Weights of a small image classifier.
Model: arch mobilenet_v1, norm batchnorm, depths [3, 4, 5, 3].
Rows from block 9, named by matrix and row number. Each number is 128 + 32 x the weight over its row's rms, rounded and kept within 0 to 255. All counts start at 0. Numbers have three digits each. After the name is the row's rms in percent of the matrix's.
# conv: pointwise conv (model.blocks.9.conv.weight, 384x384x1x1), inputs 96-191
conv.167 100:112106123155111096167143154127158130100111129169150160132153163109097101164133126122079088064092148169045168124099139159137120121174176104168194138111107122122139109102105148143147141112138073131170093156079134123149126145095167142119107156165112076140135127153146119128124132108170118131
conv.168 100:134088094114123142061100128105065130076141104173095124113058084106095103136071089095136139120146172162135178107168154147142129145080159169089022079156091121106156145158164084109092166121126153114106112109140092080140151104082128130165075091094156175127095155109124166118059170131118099110
conv.169 100:126172124137126054150120118111053143170127134068187091037107088112125122120133140101134085101152112137119127111099131111119093103181105150232152147175156120162184140120081120110132134150127142114144182139105163188114054081157214125167120134139087097162111115122138122137171111133114152123
conv.170 093:233142122151161191168130133165163090164106117094179160143132032103138145138024146113144021110148102139125139068109151143137126099156145124203120158121104079140120107101128155180077149140115069155135154112110129178146124111164149145154102176165251119121083129162148105137154132118116141147
conv.171 105:119065128134131139075098091115091109086143092147145088093064128105078139119099130138123116152116179108099152122153084148059106150061127145032102138195124141132149108119140112111078143133112098103104121104074141071142106134206130128166135065143122132147152137104127122124151122112121133122
conv.172 102:089131104137164149137104068123138112150185134179123111022100107140117129112093113100162167173171182128110148087108130085181113135111121171157154103090144078149163141100133143140111144135133061108184128174141169093172100175137185078139117114128144142184068143117117173167143135155191104122
conv.173 098:107134092134118174161109061154143119081155120111121110093073093145123080137162115178097145124118125123107124125098153119127128167134148136091162052212142081122150094176090133173130112116102106164171173117141080121127142184125143129147187171155087131131075128101122080095123066131073095114
conv.174 104:080099118170113117128091109137127095100146119130152184118119131114092112067120098157173140115056126151085148122142138033126165103106124074122080143134117146165142136149097162095117092167099123167116154114116128138075106136105138130140141106078137082146086126115134107099154105159116155128
conv.175 101:109117141203169098133076114145164112131092150133140130036131091186157118108128109177154102095161130133171116132088118139107142103146116146094103131115198105155091135122125134103148128132106138094144181207115133103084051086052152114155160153096124141126034132104134150097107102073094119162
conv.176 102:159107133165120154137055126058131152087167088132146082134152149096100108136148138150107138152081131142159159149110089119147123143112131191098131130147162142077107056075162109149102121133129065140131065131175132117159173155121151142101152113163127130098155119087141133163107118104135102063
conv.177 100:135142124109136153100099108130110087074127108119146142116090137142154111165182149108165103107145124112130093132119125123067142129114100127183059075142187150115174119129180142117104169124101069175152128122116094148135161064218181107120145131151146111150122131166129120138150067164083156125
conv.178 100:132123089133164125087137129157200058149119154141134201098103170163101119130116118131107068131088080154108157166000130131143141067178130142249133119087145098095084110059153137096143110117067138081038107103130116119172102059128193096111113133106099101035145108123168136090151057125136056124
conv.179 101:106121133135113166157060005078149176101155126171152111016146153101082117199112115111134144139115139127128160155124143092145180084166135093106143128162136089107107152119183170108150119120156087141158142125128143123131080165118102070128121093076142157082022154059104164132122132137104119120
conv.180 109:136126124130098112130107133117156117168079132129127163129144122155126128125124000150112120003144069109145123133151100143138126122145133137105131149121120150128160130125131158120120070150100121126108122114123099018160059149150104132150133118110133035201137114135123159140085109120122129135
conv.181 097:128105151167137216078118095122156109099110152138118145134075112179115090120122124091107148111147098091100132186151108123129142153079118026116152117123147107109103069116195132106124132185099127048179143158136143056079136159140158064127112109119087063122106115125166095141143100144077127141
conv.182 103:082077119146082142134131068065204160120089125109119189077162099061127083126179135133075132150131116158109127104105153081165095112110137138126087126122140123072128108158127168135145131132116123078106035189103120145118057164150147146116147099097115131088075095100089154163116131145104118162
conv.183 101:116114098146022117132099094139083127120178125097137159128121197119111111104121156165111160102044169113153132076147136114087137090120141102139116084130085073143146125116139181144159121131126138068116146109142110066114124121138142120160162084156159138102105165141111151136122194124121000150
conv.184 098:034154118156175081119148129155132142109112168114107126106119167140140132119218141116137207125173089116143102103125141143125116116087115144112145151117184096126088144145128114134163145160133111129127144167123090132137119150156094134116160115138000082154138125134158153113150122107119230142
conv.185 098:090123110126150072115121158134089161103152123108122157158149142129133157136155185164103074100118142136137129139094142107142142118096167126070152000118150078140137128135072124121150115183089139118123132099136123095132135111085158141153108175192146198116092120153108127143112126150188118133
conv.186 098:130156111125143144144103145115086107078119109113058145062130119100094197106106138169111150142132146165101186138182156084096132156155069120132172137160103122190105104146133115130150115159144097153156162179161067087139110140133147173117119107098099137115123126144175155202158119194169091150
conv.187 102:148068123114126136135123088154082132142123174193139080143120162151070137115104107129075119128137136128217086107128106098163126123149116139040170110121139140106095071134130123109099177128099148076116149102161166113170149094085136025108108144129134126067136175166120111147176108121173122046
conv.188 099:132167145139128143119130119116137140103172103191137193144188161099115165146143134021097149137136099148137109145139102094119135210142111107186133104092115200080098223177126136123154141100186126155135130125136116187118134104103136155089121129115150164048217125079133159145127145152112151148
conv.189 092:143146117096159092174098112150126109130095154096120179156110107123109152164120126124094072063097095089140131113057130124090157105132104139107127181126118125145107064127130141102127164137136106103107151118116091113127109108186131125135120147132216103080121086173103161135164128120120059150
conv.190 102:124057092167129160119126094164087102171124147067170119118095124147010111068133083167090142129136083128087129110133041094128097086116203138101123129090165129152120134082129135143109000130088113105160175086185120124193127159138127042105131103127143096092114136155113134098150121129159149162
conv.191 101:120173081100100119195117125169137200145080104117134111142119182116145149132136154172101167128133182154134096127166093137143134179143125127086078121146142120086165123114158132125154179131156098128172121122140136150160153106145136145181102137133158149136099152158097135077124101064124151121
conv.192 099:145087057109099059220137106114122158092155133186143125161080090183115151143151123102108116119101082095134130198120144109123152097164181123154078139151118119137088159132185170089228137073137164088121133170183152107170085119142157093130157102130112107126147137150062041127112058146099113114
conv.193 099:104142126108133101108146142137079151138140114067192125089089122141047125094076060152102137171097108145113106102170081151130123077123188168129114098086148114166137142138103094123164040122187108108134131091144139144106097139135140100146143101136128157141105092158118201128159096137106154062
conv.194 102:133123172133112139138101164139172123096071139157126159117186122111117143106105118147134121021167103152128113149139083094154137151100122117108121118089077145110152143111126143133140116131174066158114106143091157109128105083106124115183150119096133128145126106073107092118094093134102121145
conv.195 100:122119080162078160134137170148176098103053140097141161145145111169110133149089118123111054121142116137144139145035137142193147099100111149067149128131105089108119105097130118199033138110104081113162130102134153155075132119075089104163192162131142085104113147149123078115125088131115037114
conv.196 090:073115100138098129131109132133124169129106132094145145114133166148145111124166136112137101111112128097137119131144140134130139085138089141130150141096131065141126110152168144117144138116120108110100129135123095099124122124193127138151146143155150123144092208147116132137151159127092098110
conv.197 098:128120166158137123190129105200118108141143170056221075153111125119103110072139060088168140112115111143136080118110161131111122138106105056136175126073141125125151108083089157107085112153111151097143145108158117128124127139097147076163127090121117106139133074135134085118134148141121153068
conv.198 101:116064092112191153120134090087146156133143110090124139039167104155134105193187071082142097157124124133072104068144141132133128073101124100124095138148185113188127161152155124132080138102166120117170133193132124139126087157122157111132196125134134071129106126154094152128085182182110104175
conv.199 095:166138101110082168101135085080137112078135111168112197148104108181159127170135093111114067119155075107145196101161185158151124116092079141165094121085185151147167122115226157123067127082085157123141119146059112107085152133119097122122163094126100078113140163084156121139140103111091105157
conv.200 105:148016112167137141149130113126092159152121114101224098142147150155017154108136094141037121121126118182146167132137082175164119139078117150109118090159156111136106111119153097120119088126175140163173196125151098097043151145127124083120145080147136141109110141158071145142115107114101103145
conv.201 104:122154139126106126131085119114160121146098086175085193129140114139149062122079117156145115155113061085117070143115121108135138128112117125135146100181169142146169204183119152202078107140145081168093100119117111068111138170140150163108152120111148058157124113182138146121118144059145165103
conv.202 102:095134155138099195140111091139154112185127192086137096124068120185047169097166132148080129092101122124149134142133065056174079177177108104125175126130083112092145098132144165115112046175114144069116076184148142132117102159136117087146139121127144117198109100060094097121127128179078114138
conv.203 097:124068101140147103095138099157108089111139141132113154148112147139151133206094165170110108141086123136098135127127126142142166089078134095093112115158090104110078112096153120191156109110163114093139123100131119120125105137174109115082111110109144177128126164119166084169184133064112125140
conv.204 100:123155101092160156145136116107082122165150158091049079093126150071142098166157120157187134184072153170071130094166128178133120079144110075132088075106147175146172123135157098074108117120171104145180178119096148105099081097208164113119120095095129151177154139134165173152155114172066161104
conv.205 099:088105119133152099166130147099108125167096162148186112102109153146153095156162142097168117107171144066158111063136179128086139114104107161140095162099179120115130146068124150131124125095113127178126169165144057136139187144163085127133154106147147147145141152170096149096142185123090157150
conv.206 094:085125124144000143099151159106177131114105124071145143141104098155127117116179129132114166109112124126158149162081151118125131090144114161134117117136125095141099138131143110131155129142123109097090133132108134132152132103146116151155210115154010102125113113153124128118152075115133102114
conv.207 093:139122132166100104202142142137156137123072166150121161094139085141118109125119159140133113082117053140149142133172106027112125132080051122089140141106155100097127180099218133157123106112138141119116092152129111086169132103109052135149180101118094097114145173131106077094119088131119110150
conv.208 099:126150135128139117148109147136112157157118124152151118132115126146178160117150124184108158159072131135069044142143124119144089159076169134140025106131142102101103143166136101168113119141101092117083139147096138085059147165162137060148133103077154106167163162140129125073093114090087135148
conv.209 097:120173114152132075150152114123153085125113123153125112123140130158139140154136150136164160108134120219139118139194105158105117148126099118122145118151078121148170109111118144136063121116103125123160127179060123123153144154104106110155116077127114097161129017158132157167148114188142132194
conv.210 096:092092132116149099127150112133122084127113115137169102158070092135177082151131119154116128119190135118100119113143154124068138111117065084101194135121176061089095074104149054140084153153091091161150177102087110131132106139133059154175092155150091148104142093153121171137186149115136255118
conv.211 098:157179087198119045106078105106139140113148180150151149177108139143164112104125128110205114102123109130099145127080098086136194121129131184171142093163100126130138165120124110142172095073111121142136074114100113120100125146167107115055160091108114165079137100122091106193165100141123129120
conv.212 100:113106088151120160126153185156130143163095092059093153086072120120114149105120091154155167098107150114133116087094087093095175128091098074135151093189111121180129128135066109145137119153151120059109158092145114151160081106088095126068158091114093167122122121120097127090096117117182103144
conv.213 096:109142081126218138128133105147156112153054132083107194156144125084103097136136149084123115098126129129177162176078156108141191113159106091174136115153137136125125110110105158154136158124096131052151132159129112134141181126171143149125094118129085107112115059145114152121175043140136072113
conv.214 099:171148072118144125173100170172149182166109140111189143144113133125156162143096083105144070123130077130185143161098115103139086142098087111154140132149134133144154136139192084105126198122101061111123184129119164101070130097141118132122128106128126134133122120128141103120163104126125170114
conv.215 100:086071099084107090163104115181108108100140125149103123104045094140124164067143093140144133133146150148104168140081178111173142125117113099113175162105132116120108179110163107095123180065101128153123118123136117130129146131145145143125115122122124117139178112155158132154143097187141098134
conv.216 100:108114169180164116126092101130152123095158069121133106103146151127159122101135141117174157124123178164144131179107066137139189110043138107133157118114104132112128132184129148084170209117200123129135142083151068154100100172105127080065139093091131136153092114157165129097152130098146103146
conv.217 100:145094119062120145101124114119117150184096162102109116153151136168044141152090118141088086114094103098127192145123083094169145176174128102146144119109055075090117149198099100133103167094097085057092098099113121037166147085119116131151089151162115118148070118106131145165183140142130085093
conv.218 102:146145138148138136136134085184158187143112087159140157015119117100131096068136102169147122131158160132188131102112113156155100120113067103147185142091180102055120073112092109126129153125112173133103128151138075090148129104092114086158191104060121164128072129155094137104121175091094136109
conv.219 098:170169160118139095133088130146108137149129147145131103034136123132025102106098061118116156201090100165157118127096097129082076169137061117126157121124141109184114115127145109138117126143107092103100205142116100108058039151128119196124131101073111103093127084080089080137132095173111148162
conv.220 106:128087005118131144146121122133122104121122148193110105098148128108095101095123081138093155155139101155113102131104124105110175132117139128134123074090162139135059193143152117092131098160156062174118158104161101105146128091112132146085119135091128161088134128147100123133105123083090121100
conv.221 097:189106102123144156202128144164140101110099113215178114135085116094140077088134111136148112140083129173167147136111133166138124064108124174147119095093100123167110151184144127095103119147136076180130163051130135142102168047096136124121121101213146137105117153165109146102167113101119132138
conv.222 096:105095146126164140162155138137168161141095124109094124133135125166118142142170149143147078138161108112105051093158117128128102124133130146061129120135198090100136112111114106157153145171089128101140117199142113137164131145145146141143125163150110118163135129145080132043119094112096170179
conv.223 102:136146169137149155171179138111192145116077135145113185021158119137170072160107108137146156148074121147107148120114094140188152156106056135125181115110139116158110104174144145142123099039157168152146127108071106166140041111152084094144151171078139107108148174108082138075120128150101093149
conv.224 099:128076114174147098110048071105109149084088096136135061048122151145170134129140077192074174082126124183115169106120167113195119118102115181129086125091138115069170133040167107118096127138140099169163152092097151140097069144124142111209097129132124088094091142149167082103146123121112120096
conv.225 099:094115060198149131130100132151141122141144094117134159122119131047120117059149087119171102105096139121087210142117106092121123106132096116141114162169146089132170130085172123107099073134153119075110101141099085137098156077144078143085132094044117112078112121118145225149157143180020108102
conv.226 104:129145093162139133092128135107122142183116170182096176139111137130070051124178149092110180112148145188145111132133115122107100074133137134087130164140155153125161138133113107107112164114157128110064126165182077122182135088165191125144119088120108129161150117149110111149107144116124165180
conv.227 099:127172151132112079112136122120101079160064121173145124129129144049063039152084103102150147114093107085148144104138149194085100117116133169122130110133124099103197107130130058106132147081120102155119097046105126091099139143146084151180075136124154119062121141155115138035140108125136155128
conv.228 099:071134094152142089134074130113132099140159200152145089100151125137122166114133145170100153084102135153097115124181063084088099132099081112094165140105092055071095115076086067148167116178173168096097132139111123124156145115088104093185072104108168148124120116127102196146114153131152189124
conv.229 104:088074128173148098091126063124130159129115161107150129120133118124104166062118142120088095074131117154155127080116129132117089107183072112078129151139112070089160166108104180127200119172131090129060148165140119121136145136144068112176132124149115142168111095152116099120054127075155128198
conv.230 098:103123129100169132114125113104131138116123147128132231147140000108139091144114167132129074099161170137151130128119111100146159120184174122137158147151203051134130094076080111150114137137112129160171125206128137143127144157172173169169138110152142141069103034155119107226169103179141146172
conv.231 105:138165143111092081141087133144148122053149108125115132074113127100119107146158111148125119145137118187131092135106129122130142183091138172121136118119108132083119102153131111118102129123126205115140079172106087121139098089082112103087120109067151129094138137091108118082134159130113138114
conv.232 101:135155068151115131186169112152082129157139113083110068131127131176157157188137119101139119116145146144129132140130067149156194076072131092146163093110141059154069139201054136117094133118107085122143147111071054123084122147054130136108156151169165092134110145186123010143110168124152133129